config.yaml
spec_augment: false
moe_every: 1
shampoo_beta: 0.95
final_lr_fraction: 0.05
Rows from block 4 of a small audio frame classifier, named by matrix and row number. Rows with one number within an expert belong to one neuron, the router's apart. Each number is 128 + 32 x the weight over its row's rms, rounded and kept within 0 to 255. All counts start at 0. Numbers have three digits each.
Before each expert's rows are labels from the 100 clips, of 14976, where the router gives the expert most weight on average: "strongest on" is what is common among them. Only what is clearly more common there than usual is listed. The data: synthesised sound scenes: up to three everyday sounds over a background.
# router: router (model.blocks.4.mlp.router.weight, 4x128, trained with AdamW), inputs 64-127
# up: expert up (model.blocks.4.mlp.up, 4x128x128), inputs 64-127
# down: expert down (model.blocks.4.mlp.down, 4x128x128, transposed), outputs 64-127

# expert 1
strongest on: reverberation; text has "room"; text has "reverberant"; fly buzzing
router.1:144090181081147118125097153143202110147144133136115121152182135103168119089110146121123140143203141116085110146088075122191120123180140175148158179133150139138137128132073125109090130159131149
up.0:153165101147093131126091168107234128152127129092161122154151124088116184101138114176159173137081116140146141181109109132131161098120063161066124111125096145132100085171105086174102128107141157
down.0:091106160122108184144109135170145161068101133124098036098055173160132164094140118152137101121121131157084079102102156143132107089137099093191148145116106134157129139154091140124129089189172128
up.1:103121140136195067144112126113103094076213088062115074107177126173074082168115141187170107132125146050124094099166110077145132132131110084091152129124121114189086111163094181146140117132108100
down.1:134138132123118105169126136113122144078026057096112202111101102115156151120161078125115156098093168130110133100124172051116179122156126103147200095091127067187107179120112091098168116133137151
up.2:169105168087127121117120158093152091090066174123130097118082114169120145151149165173104126120148112157148084096208097111140149114181144127089155099100137146056062106144138167078099140129097167
down.2:100172137118171197146136154101146204090146100099085126167156137143138129117126151103125145147099148108100127157125188040092168105188132144159150147136097125169153151088156114104188090129089152
up.3:180105079120112153100119122116116135159115125111157150163129120139133131118094098133129159117125170129146121131136121124068171169141148061150160106094076144148088183096085130122159122065140177
down.3:126059157126108139110120099125135103088140219114110155126120127144157164084076091150122122105155162142069158150099130170132122108167103174152149120093151112113122087116127095087056099168132077
up.4:188149095116076160114167157148098137148117122094098179150113184121144153071123169155132107136134093164118145134140158067160150092114072083088165099073072132166123104151069143128151165110126121
down.4:110163135126146136096130166139081087111128179065187186111168149083130159128136154086079136113123143139161096149120181151116119115176095121131112126111096162121064198125196160134077095157137141
up.5:075123115160128106123181047119054146125108085142123166169111143109124105133190146185145114137082197099105088132134147067142113128111133162165155167160067136119147150207132151121148160196136148
down.5:174137127134147168165090114169100080134130148165111104046097103145114144190122127106051144146083145124160147085129130134138120102162153080100115140119164136107152099148142163191153158112095166
up.6:140107064144146145164156120150119174073143130140084154152172120087129150076130077167107157113199143079125105143119124154098089089180124115092090114138129159178106162169214098085210163123151172
down.6:138122123087115154084159154147161086128107113080079136211149115109184135124141146072084150098145162167185140106094123147172114101060145099115115138108143129108125162073070099181058110201140118
up.7:142072135162165119038124138106143146092174121143110123196072120093159088098116133129112141121125153113128130132082122134076105107182161142061148143121123114110084145114044153159156127145130101
down.7:048113140098213150136163119110132076100143068155102097133092172131129132164125132104139159162138125052113170111132147123068111117084104103125149159133155091151106173083156131147208170141149094
up.8:122196114059136168145126111201134163232142144122129132179108095140122133133124153164159114164139106080108158122061172141150096116144145133125131126114070100152158142084138103128147139116103163
down.8:118124180140094122140121129154135126119159127153125077115138164087122107165132089131132141110166133214160109112139067131116155141068113127093101041179089164109092219097149125101118093135128102
up.9:159105145113150152136143130114116127100104136134125152109139159178109139154107110095138105152131103217122095061125175129166066167146115132125151056122100217125113151161128101094143106085106124
down.9:156125089127122113126124103182171106122100183068165139133155138163123113099139121067132109133123068091117097197151123098074139054127127136141170097121193137172132138153188146163168136144081079
up.10:125116102130137123132087140128178079098148122161115099118112167165101094190084109204113171114128172135124133117104119123137101096119136156086107088080128129139138118013088170098161088114122156
down.10:205126170177123130161106144101118085140126136104153134154176159135115110093107120132135129119151127103123135070173068085074089127162137085139106103147142107195123160085187136071112172137121131
up.11:108136165161141104073131109100170130164135153119112172066118126130068161133079136146124106107121134054152164102152073130081137164124103140108226045137096098125161130253154173075108128135171140
down.11:136151113094134130137125110153057094194142167151107111134127137172115133130072148185095113175081111064121114133136221156128111130163143145138086151123064124125143083157149140182162077087147181
up.12:139167143152106108097150219152127116100127156178153111135121083117110103152110127141075119151104108132088159166067057116148109145157135089100117129141088095137095087063131126159123130100057152
down.12:172126150119158157167163136114084136114099119167149149154093122181118130143072095121139074168172204094114136074094122110071128113094056088146133151140187134170121174154129082114137168190128211
up.13:109150094124136148091100087066105135167086193126101143155108123194102126158128147134146064119114152150145095132186128131070162139093169146111060144128102116163130083161165156113176169099131129
down.13:198128134089118157129128099145058140142110115131115073123142137104167175162143109134076107093137111151109186120086104101142139125178170085131085087136166184154135115068226044117162139121164115
up.14:136146184143118105161117113115144144100118127114119119088066112066086156158185149158167115145143123126141155097138176123111163093131150120117072169110136177163095092172120114081107126091181141
down.14:158181095147120092182120132187105181094106074107108067108200135090098091137076150060140141105156149159107146110083127120179156096115154066126161146118123113112120167121182124116162128166093097
up.15:157079117176136155134123136120119098150120103136143105142092119139092148116152099125137205103103141127135203155169098132117099138127124098092177136149156121139159134111079152085130083057147156
down.15:076102117105132138131162135176109116153177084092071148130172086152146129097121186102127093191135098152142084155060130148137145140110077137179068145128038096107103091112114109144163145140149187
up.16:097161188120137159111096140071111165136116122127156164177115196145139090074135125137115136108129165135090088160133110104058172104127095122083167119153160152153135121108100142172144095154086107
down.16:162089129136173133172164107130112115155118112115140143148078098160165173125157154188099143145147157024116130144102180145111162145079098099100156071103124120143112168126121104100198089131140079
up.17:090154076129129125107182070085166100125136128064164104113124129112092150102101115052099110135096114209109139138174141151242113140130147087114117073118059145117120106147154107061131161091128099
down.17:095153191112103134151175153144108125213178156121139140154199107125154062170126127104099140158085072173132080102124097115130089091158114115138071082098146183156080117113088123104144124136086158
up.18:150132187074145150129122122127095140181113043112111160170099119122169070126072124185126138149087113113107179175081140100090186114119104177121174112118140077121198110104152074080131133088137117
down.18:142144173149117166150081073050111145077112101169127086136131087125103124123140101167128179080160130176128113166087116136109124113148099122071104123157034184122099090127058186117108149132090145
up.19:156132099111099113104116142094126134145151097179103099157105129168098137170150156209133159180061171144153171102135167188170173101124051095119111077103123210133161178162133140106089124125169105
down.19:148135130117085176119094075129155204142088157139166131107168102074124080116127142144115119114114103169087147124202147136123134137162069132145088103147152162134158190127144154121122161112139177
up.20:173143154129133088056123165099164103092114070113115103218120136168076143117138140114103118170075097151113138172107139140154135131117100158106124124124134109112105100122120112097130148148089162
down.20:081155215137117131153140117086112113105122135126062123167105126118147081145126117134121172098087090097096153069177138118055092151154058130158075107106135148133100086136113128127141155089114148
up.21:118181137070100098122126097095133122077124116087116149097105158175164113143159115154138118090200168077094101153137116111112153136093127144111178125083162119110126057083091159161114135179164134
down.21:146122124125151122085095143146112149108076107125138175113070129118090144119210103124080122072065114115104125109090147112120159169178144124110090105164055157136167111131089127123093155135142154
up.22:125135106041116127120122170074135124124097115094141174123132140121101117132170137141191088066099149140101097088105143149151136093118099141100138144145095147064147179150173158085078196138134090
down.22:093151142112182118088128135147069142091080097127098089114106152093106140140099156106075118070094132150141147120133136137109130142128176088127145144166195162087135095130137132129142154133174087

# expert 3
strongest on: background: none; number of sounds: 1
router.3:087124131101155089185088150138125173039169126119144096085100144115133109173105138103169118139130167065130152151137173126119135114115124114092098125170118144154142091095154099183190125120113077
up.0:106132131082130107145134083139082128084118159114148174193168112122084150132132115141152093091141067113106129143138164124132162112140137121143124152134158120139154099145143182212178123105124066
down.0:058132098121113161162064151132133109154055146149198139134116110132160126187131148107148133116119067170064117155182083115107161116087134139168141106112141142100151125151170143101127120154152120
up.1:089174069164090134143101025102162124130108096099127120122109178132139114194123126157103130134166116141112152141126171100101035145204121145067109089142112096134147067206163121105165104155134098
down.1:096151158152055129088102074130158108167102154080110112137079132074075145117098097120115089124140099135095100173117107170171150144092132094081111089100163151151135084074111129122069135099111171
up.2:130116137106206106143118069159118084112116188186165111188217123186131179146147124122164066107061125105126177147142146117108137117127126150129190113089143122093151131091110129141144090090112035
down.2:086111099114203107168098115115093188118181129151125183135054127118087109136114192118115146125161151176097128117168107104119134153179173129175158114149114117191207117098160113146080126138110151
up.3:134102110102135116154083148127088107105122177120132116090164131124120198126134107105105083082180075129107112149063111134119086185183078069160091153105085112094129200128149120127197120065109109
down.3:100119071092087175105128123129173160087115140121100109100085154136126128157103091110114139099103148198123126095135150132088111126172104222078086137113159158099123164188143165171101165137099125
up.4:138123116135127126161118148088101148057141156125178078153134160155133145155076121136091123115154105097099153157162087141108152166122091128127161137145134100175152141213255121151115153114122073
down.4:106077129083104131143167190045058150098143156165136196123100161151171162113163137120152081099131151136087133089192117191157064102123172130119122109109121153132194159072072109115133123113164096
up.5:151100148115107181170133076146131065144135102127150166108103170128146043146122161108044117098094153115107110128116146100147131098111145148137116116134135138102088165141099140129142121133093094
down.5:150122149139175118146084104105144147143117117127100126191152065158120112142143130109110157113163173135096103137089113133124175154146172094107135139117065076124146104169106157080151116188114190
up.6:085103127168164106071108114130124117113092107133138135155081112080127155148141103154109135126154057133153110114179171130098152135125126098118143094094123156135097051140098071075144123145120102
down.6:086123051104149117105138124089103100071139126143149116118107128175185132123119156124134119093100104072073156064114110129110095101096126156114086103135082161095114165111166130140160121108164095
up.7:114175093093069149199142122140088145171101067106125116100150115101132093126167105123126145110144104166135115124138104150096095090128137063144131135198090173168105109107138069139122118107102104
down.7:185127076144158144121148152107126102101117143078137107099176058164061104106131121136196122145110146104157129156140066061111173136149116137122066148138116117102103127145180106142084135079164161
up.8:113078141120087158092125078190121101122131114078157107117094095171126130095099091181212092088100070123076086112111166107134105057074108055153192173100129131154114115162178135101147155103141092
down.8:124116098110153117127103172172107133136094093144095148127169132094086096140141110163038082113136149096094115080180113087136132166137096105123123168100041181159105131138053067111133159128159148
up.9:135120162168186104137109152091125124091121175121182154149151137143172144104126094177115106134089119101138128128125182120154132102086121091134133082098089188145125068153159159112189144125151115
down.9:111152056182157105160146146162178148087101099145165159200118164221165163106124122085088100135080141094075062159177120128150169103149144150135131118125208111164133137135124099151145153123158129
up.10:108143126066095155115141149221131084188140107106137159216121157092155117157176102177105128137119087161124130103124092147118112128162109184155153127171120076113156136094115108115119125076140111
down.10:161137141161159159105115132138116163120113147093103084125144122147055081167201084142105118216168141200054128116124122110135152153135172088110142124165156166101148118103046118127089150132042126
up.11:055149138152125113145128091117155072090108128145089157141113091090140103084098118126092086095123064116167085136068135092082211075128184127072105121120090183097110149132103136138105129166108100
down.11:094102127118112119108161135121168141084119117139122131157125124096125095164168129183174114119133099105181124102185053076120168130132069124109080120125092116110106139147144132132139105196125112
up.12:128128149137129123055148149069094125081154130131180070139153095187184208148141104123139100117151135098121111118150070130119157143097142133108122099099191128134197106137114106159126182143129090
down.12:098142129029082078109137145181099211120132108116097138166150155068124183083138133179107112103112125138093151069181155134145119074079102162142107128139100095146107102067105124163098121107143104
up.13:166182117117070135095100090075112150148124143107142154070052213131106087137137116126100082136140128102099110160137116150121123087161040121157113106112084125137115089184180158143178106133130123
down.13:087109095119115168079089091089083112147098128079116153153087116125131122133153143131116122110160108164127118145152158085138166120139041169085136145120158114168193148139048186133137114139111195
up.14:083164135137116128157194089092073108212090146133095150131141154150132146121148109138137130143107092190102149131164177119225114140114141065138154109145065201186141150090107081111122159134164098
down.14:177102124142159117077159134148192092114096156134156104160106139076137093156074174112118154165163137190092151148085105126095218162155091143107142146139137107112134049154123127164093149072137183
up.15:181117088145122141153118070109103167149099135217127133092083135124141102090062097207126159114195140088094134127105154157145099137123079091135133102143091157123166153073104107100168138088110154
down.15:147139120166064140183099107162077147095197138145150125127074141081119117065095095162131168091110114093115164123161047103187142141208157136121119110124150156141102097171163148146144134082148107
up.16:119127115133150176127154167218133089087117135099134094163128115143096094108154139077115139147164104149150143111084123047082159087111145118080107176156142116112119123107192103135129141123189125
down.16:110062182089129150143139107145104174120166141186109116136133115135142101146152114092083171112159132089187105137127100067153147133081115201146139189079072152167131111124093139126168176114137142
up.17:150115129138127155085163167133115168102118102119166127144126122127199093118084120142096114134255146088127128166082186165122052079140093118176078138137136127173104127114163101122124094180146157
down.17:180141078109100113148174155070063119138139186098110130106087105122141096140175125192092161093150113135115154072130114107151080090177089171092119130167102129118128093142129170138142133043154134
up.18:113153149145086162131140117036118187147104101132145146091090142122107124159155096118094112079175147142128147129075199091167069183137034114115069116147111051146121213118167161124144147111126119
down.18:151164101121105204178120122132164088072129084104085123084080127152138118150133083133085119148094109169144143135098143152154115133144143129084117103127048180120126111140110114109117168146123187
up.19:094191071116113144088145072089112053137096131160113109123102126131138139167133121144173173143097143123076159232162159120169085151144125090103144102125108107113137119119143105092137077081092155
down.19:153136107111127137061138184030130148133090086100127116087139073128158117208078155121090102120166115165082154115118053222087163121059150140131141125143130111177151135125157146149143107090094154
up.20:188093130151113140145139143181101132080160098103113109175092129118143127139118115130137164124124053115103161161126142101133085153078153090100186117101072082154110208064125166091096158165136126
down.20:162088162145080084107134160132172132127146204072124064097134185145137165067084138138078105090148152069132128123140191099169078100128099137145097148114116149110106101141223157167122162146116159
up.21:156164165144125185188161150201130133153130127120131113138100100132126167134185127117112183112147086048149116099113109106132139124155136086072123136110075097091181131107148074167133139107126080
down.21:148159182126111171143152148171139139162109167101125113148163116151127137115148089158136125120145106120130154105105124097102108130097186231153115126139180132150172127159166080108159158077098157
up.22:171103108160125088134043126096134200096089140167154089157121150162132104114104066202098121142128135089111135134103157168052129114141068132095045107115089149099155156157115120091175083124166127
down.22:065138098075115111182172119120116150122128149165146202092097085164129100136062126125141176152131128115165091104124123106151118201135091162140094128154159165121146109108118190149128060129093085

# expert 2
strongest on: number of sounds: 1; engine; electric buzz
router.2:133129114101116105111160099112134055180141071169095176133060126160077098132182106139129124120147106158160141104167101109116092163110111066130122088136121125101102114177115094137113116136162116
up.0:114114188144075155132101164138194023100126148103140155130168153114110194142092119131084120095076148144132093126122107139151166094133144114132171151135096092126137181135147177082112080067145082
down.0:109163129137109146107139094088134214122149131154140132200157134105104147143145150157084138145155164155129213095131198143095132165121146162144178096120091070164135131149180195103155135231136109
up.1:174118129190149129131093154109142157083143122072132133085122112104132096144133158133155131183131164078075111094150152129109144116184222111132152189125162153143111099160147147108160124136091118
down.1:139105203176192151185173079125213157163138107141086109127080084104127122103109124140126151106122112168209152182129118125114156111115172063152131120140133142118170146105103086163109081165205134
up.2:106135155152091161154164208120066144083090132123140190112127092099102125137134109097069158113167111173082150088092114139146144173179143129161109124121161155092093120142120183111126082119163148
down.2:148142156114110140108084083184187096185086120132138161098140180130165137110135087112164168142076152107136122147123148104100114101206155110154077105172145069122183151123129106166172116166149162
up.3:105145112133143139150147084164069073170148070111113146157111130161117146098144152118164108158153107114168159082145116118139141173131114093164141126142104077116162115145100114177126136129144123
down.3:130127184130146137146135144100109108129172141102113140141085152148075078090165141145136112176150114123117103111117170125136116084151096113168139084125163154181089151152045177188148139106155114
up.4:158108106118071139172151128131175208089142129167133151161143116124049138149128154130109131150112157168105075117116144150099141126099181048090164102111144166111122116125124088114120121148161151
down.4:128113061098139179094141133142054082125105121189137125162092145170126106112108115143135108154110166194130179158097095106094175178104094130123150124123182137168055160115130169100127104189135145
up.5:089139139146054150126100131122139072154113161155085174165124106086174151196045116088190138105165182136118152146107137112150091166131099177137108129167063142073093207111141172123115100142163138
down.5:122142129066119140138090137139123121119127099149100118147147123127167171111108123157212124159138131183111085149089103154100142214154136129142175098185067096080099179095149077167138124074135185
up.6:141108114218151129191137144123103126175105145102119114109133133128142083126139110108095127086085131190141136144202116105106138111085124149153107177138127174112146139158045166123093135127086126
down.6:146088099124120155144120090179150079139141130084107108108073109135101119170142091122140110149101077127154145130160069179135185098194163151150125088173132060074123161109149092103058139195175154
up.7:097136131137148109162129145170165086140120192122127113111155129143154146164099114139063116109113137062095050123117085125151117101167094138103087101167140150136126085207182141112182112080145194
down.7:160171112127167097157133120093096149101204100109090138126082132163120121163144124101144116115079129132121112112136153164116140128123127095124103099112154180076122105143102156128157122091154101
up.8:113108128144149141156152134140101127119123133148151158101097119142111138103161125133131056126152061157127152138142092113118099116052195186134153108146101178114139015187114179156165104168138126
down.8:161103160159111128111141149082120079113130071115049140179099174167134159159139026120173138120152114169107093115104132113097102102097166082079115133126088082127137125112079159111162119134087116
up.9:131160065110139126085164156147075117095141116104102131089110171153173105132108141200088118071080112157115084126118126093151132108096127148126190105152167134147177094126152162184121113064113137
down.9:129107151155093135162141140095112083155151085150127109066093167098026084137112108100136139081154154140131121035130135088139089088137120134081143118138129139084114076054159094110137131113083140
up.10:077161108154120107131186181079118166102131136141162148102119109113149087088182125176119142107129113193120138088163051069183071122090110163119087145122154109145130126128067117172116098162152088
down.10:113100134059114126147079104106144121135154110094155120121095131074155129117115190101078145081162189103133160169107122120124083110077132149142157131085108157130184123118078117110152176138056162
up.11:109163088147142121108074078150091148129080099148175110178138092172129140130187174151176107161135152096135144127104162120107143110150077184132110109112160093094116163085104149150084102147134115
down.11:159121088153090133132151146169181108181100157152073135107122130189143101128151124086115113103124177160162160111142090142086108139119171099140108105114139128094118067129164163139151107088144075
up.12:084188117095153127124088136163184091165158197110166098115166084145130127161132183178084195085140091131117154083146069127228164106177105098086160128138149099174137094103160142142148142099094167
down.12:088121174130069130119106142067153157105143082084099111050149182176110121095126185135128099156130141088073137111151160150185141092125084109086065114169130146208143173111124160139151143182131125
up.13:065086125133156127100134160109121096107123108159158091103110124163116117099147118087114125093202121132076166138162129154097136159107118114096125166110147181140145051129084076136147129181104110
down.13:142169136134116102085075152134134068116100062088123171094084097106109166186130105124151153103117129130054122140148132132051120102079118104133141134098092076093145146179137100067127162168091084
up.14:102185128106160150087143157116100078130172115114142069142132098140161132091086158130126164121104156168189183207194092138101139164114115135094128147135043119123163108126155104109115139105090124
down.14:140120080175135137135128113145102128184135169193097169139113110099112132130105110162160154162140170084114120098128167129156177109139160121177102083141148104139137255092109149125139150223130166
up.15:145151098127134128086157145101112169139134130082110127160081137129129157109154130141113167099121115168074152153126116156129194091162234155199144209138176107128186148148149113110063109153132125
down.15:130105099176178129149087119111172118116168054139124118164097130092133113096100080132115118148144133125104158158134056138146132166147176143163127185141162158123169100130174118161108114212132117
up.16:121136151181083155145120155145108131118132082093166142144108170125094113183102130102062106079132060144139125104165142079121157104126141111133103116139130119151132245181142070131152119150111124
down.16:169152103162163139192139123187114179140159129137097094105156160129126094127177135112077109131160163160120101123151127106097178128119098038152127109122052146157148111181185167091168145156081144
up.17:094144155149102179152096114131142119140118138138136138143153138128143140162197135242127116126147160116100224072142147124096136121098095086144173169138039132092119137152146161148067133144084132
down.17:096120176134103136122144091167160114087195057072138128127121116137183095158117133100113109118146127119113098134124115087159111087165127095188196167185100161207157157146181136159155117118112118
up.18:136157171115159161144131116084111151144108125112098148080132129173143132106137133134088215122149130110154109092114052133127096149104117107170116106132044091115084136121133200111169141116167113
down.18:117069102118136125112103100147180086179069083098097099188098154082105121147087131120129139057155118117155158136143102113168196111175147164117113130062076126095141093174167108106148139101047142
up.19:116131116131099166082139134148119163152142158176105186145124098074123153114136089181147125113091107133140122100083152111084048041085108145106181196161127106119147162103154043168079117132151094
down.19:048163137106146151158157151156112119081104172104164149075166160116131131104072130129163131093110156175114173163145144091147086102084160172108158156085171167103143095159163116159080107097102132
up.20:118149115148073099089129133133086160151116103142107104134069084087130130160148123170063103143147134107114139155104148151119095160177076122108135160123115116127130083112195193097101171100136144
down.20:160201106114128158116099135143161117143127165202135157121107184125093111119136121182091118131110171152052155102181161145069164134138117104128056076130182161114098139118088127093224109128087137
up.21:197088109100113111140097144173117130130153185136121143117091137215154104097140099103100176090117138142090148132130141145132143148092196103203123125129120115144144098146142154081118105140109123
down.21:140133073155163110136158117124127105160139193116047111080142103120107057122087133164087104153113078139126088190141102134111192150109120091177099143096142186090075076134171113096149131156073142
up.22:115144112101137085166137096114143139098087178123194155072085107063188096166133108119086158156181129114174150088131164091069103131103148118103181081128155088146114100095131100083114146113140094
down.22:085142103137126145155108124160185185168121083131107166139079171110128143158109119102085153060114144124093099132175088095118160089089139165106078111117113128097110124085108113106086141191114070

# expert 0
strongest on: snoring
router.0:198125145176091196065147140090119149084120152123125108106120179090138145120109124122149158107092124159126092107155156205152159170110158122101090172154146175084114167126117171085141137104107137
up.0:160078136142091144134094139145163122081118131084112163138116121184157136148068067137106101105146163162128167218162076098076122134176187086172136080153096129103127183113085173083156081148060079
down.0:082155068091128151142097137064135105118126158133115150165207148144112109108160109133127120121140179059191103111136149098102121082078154137095083144137180212187080116109141147101140115085118052
up.1:128132102129127145146170112163121073132125094116147126068134118121081163117158057119137105110140125154137091143215108129125165162158131152147089094064166103131116112167134133154122129155149122
down.1:140127118130138114229113142168102131099153088095136153117062155082134118126110131092084136071079126176137128171172172175120144152167169046140156086124164148126146182126106133094091118156103118
up.2:141099101157097167074188205086124133100097145137093119104096132122081113141125130045179092113111086102129163121093131167104133141077120137110081101089116162089092214109136171122150153099078134
down.2:158174122081193119146102096122151166187108143110127130109112153159083099117107158171080144116152129147104111115095154122073133152107104130122109126142107155105083077176127139149160172184104136
up.3:050130185162090189144114123130144076131133160164146134130130125138129071144134165117105106129159172084194119182157192136177136119062145161115115180101132123133104105120110100133052149128178083
down.3:135181125162143113140149111134172139152135123111128135157084060171184148104080084084160132179132130172129150117072099150123177133120152094132133152126130067232160173165157139089100129157123142
up.4:117112118118146097089085162140123169080123097098125125160115113147099146092154187159102126111105105074078152107111117089123083095181087105134118165118084142139044130132052067206103163115107110
down.4:126160147100125094109103138137073052199141159124114136154150123142084097166155148125167128173118102123043147109118085126168039062142098087130099157131163047143089156126124101149158140159101176
up.5:112157130087174148106131176150088122097097072139094145158101127100123120139142172110137078134106152092131089082122148159142150143186093093160144091086058171105132061095070102114135100121190136
down.5:125088125120096150168168096160115138097113183143125129174115157085050185141061132092148130084144110097102096132126167149143116098147148124151056120127114101156106101102187162093088133091138141
up.6:147103118123118115122100094073114188103109167160092135135158156138111155155121101083125128151147080113088072126136101161158146134107123076108079048104091156111096179132137132141144134148072154
down.6:164138134093141133181120163109137154095156147096120100106116202145080121141156143182132135092128102149149108147182120152078096147109142088114169103056123166099100109137083124159137148109173172
up.7:133160205116131152068098042123109135168160111144091169163081167109157128092099130128082146125088078132112144088099172141094082141123146088116152105142142174186141204099117158152130157120120154
down.7:089151123165097170094110142088100192146111131066206119148142127044096148131159185148136125159103133121068052125173077111118084098094073091072186127177082134108077156150167086104104128064114131
up.8:128136140133131140122151139109101111167170142144167092123119163146139089105142116142051106146116127122127088087156053073103127074118097166135109171132115134166093133079159121179176191170116078
down.8:075159068094152156095104130186171157174174141100195119116123153107165092098135189061122154126146146065224122119116136090187108123153168135136121139153131103177118058177159075144110120108177096
up.9:083106178070123090143120092153103082122103098114133139093132128141082118205111103144136083122123088196142100137181114120134121153102117152130207064131133096151165155185165188080135150108108097
down.9:120119066100097164084103118094145179117190131071185146168122173165118101122132201098137151162136143143132155116082120121108147129089119228176156164149133153178117106088175168081121113174132163
up.10:121128147145119163107169130113144122115069104173132109165158122130085068135136098132126123134111169093085170100166195145101137103080164095138098124148112137168127116130081129078154061055149120
down.10:180084148132112112120127170161185185162074132148093175131059122113113082108121107145051107138197110154104142104108166106059102126118114142151150152147127160157077175114156129071149167145159089
up.11:167122129108091169107126131210130074142122127043106228104116134113122127137193143133094090141093084157139080094064126156133150142149117121145116086164123107147140138135163115105092118158147151
down.11:154170113109106131117114140159084119096126162133119073028103082056179177170157116116130096162134137153096138130159093208116156107116083105120176073113080123087181079144186166118152101136105127
up.12:186133076122105140091116158136104157171072112127100109111105140158163135067161150127083084084087143118089148071143083119088143114139127108124106073093118113144137165153145173159104174153149126
down.12:153169088128141087133162111065139144108107161150195070094139129103137084205115175106147105174133088128149115121141176159120146088117151171154183107108059123076105142132133097087126153172104044
up.13:134169112071129145167159122150128101117108120167056175149190145159131149108173116138101168145143073152099116111152116099088144185108117163148186086146049142108071113072144151159100110117094166
down.13:096132060162121096144132151113142131100147112143118128198141147098075110092157135089096138199130151179086071189121136175109119077085117117148114123149156129076110097078078159106123071127102126
up.14:185107202147156176143091155130145080180093088148165133113144142140096120170122070080107077155105145123055100113172052117118142122094134123109138103111171065144118131148167128148144134080160081
down.14:160057159141152146163032111136097122165120169120091098142124152084157140084118141116156098073121130133172112158096132149136143130108164088128136146148109166151191149114140128135096150156182078
up.15:134079129174166139197128119129136127067128156141130167121145151102135128128140095159170114170100110150090157127143118144136168105078114071152092140084179143133084176140147139133162064079106117
down.15:126150144184097100141130143160101166152108121101131107130127133114108137161120124176121145062146193065086098067135161095108184125192160154150123128160093169101098157121081096117091091092183118
up.16:053136124121153103066110139068088122110085169162157114151090124156127129103079116172101121190127085128121087172128069059095070139105044110177083144103080139155148144134154094086084161148068096
down.16:081065184130144123143084146119114092160167139109137127144138181108132129112115179101072107134121123100123136182139137180091121113244158153149183096165211144154121145113155126149061132123095135
up.17:134147129118128083143146077110163110181100083209097123140110069157140113128069169140147113166130165155179135116060155143112190112101068088063112127120153149137155075124097132153052115178143115
down.17:120118179083137114148174139032118056157135112149122170164114075166152072123120146148174145167074107130167150106120114147200133115173142141111103160161138090181128085163154096115162144070178176
up.18:117097116126136117150122134128181103178112122093119164158088137090142154059124098131140109175115081085146099148176173133095134184222102101113089093129090144122123098105111123042148096108095115
down.18:130114097124074150172136095138135141154187091141058119103110130077150209174115134099152146119137172097165141177111128133121132119133116093095127128112224090084166143111189156143100060147120136
up.19:096147118103135110132121083112105136163105129167111104162141081157159145190134105131064130109138095138174103099043095116150086078062130126092123143144093109127144136126103096120138119107114136
down.19:131113175072139109108119130156151151152144098138136137182138091101101138064146141080117140089158144109120114083128108156110095157100083152139124091183092149133138118087130197136124087126159124
up.20:167093061107162113129168154153166126106152078136126134115147106207120130131107153105107068150081103180158113106155154106110168083154120098118130105107063138142148125129101158100162175131175156
down.20:122111073091147162171106138108080070145119174138126123083124107096101145135091156106155146151144191170095148092093065131161187168196133129152136130175153090147148141124148177128127165156147144
up.21:113126130169125128119205066173152105138179118094144155171120148171171158087136110117155112124154183075098126107112111122133115173118105185079148123132081138118127117122071165195079111093132196
down.21:146092144142103140140128107130101115153151139140140068151202106056099174096120105146055136067169144046150140174130102091135102097098085101117096099116100103152134148109152098150092113138142126
up.22:078110127099135121130128045125173108133120107140087178126141103142157128132085117125114095144116132098116115102099151088110177207057102095094055080140087227138142194065114094079077113151137107
down.22:150058119177119148176149123100143143161124143130139116129172139128174152103119105129104101160171138103149136129173110090122125113144089063110114079115137132210128086134109116103104155097127137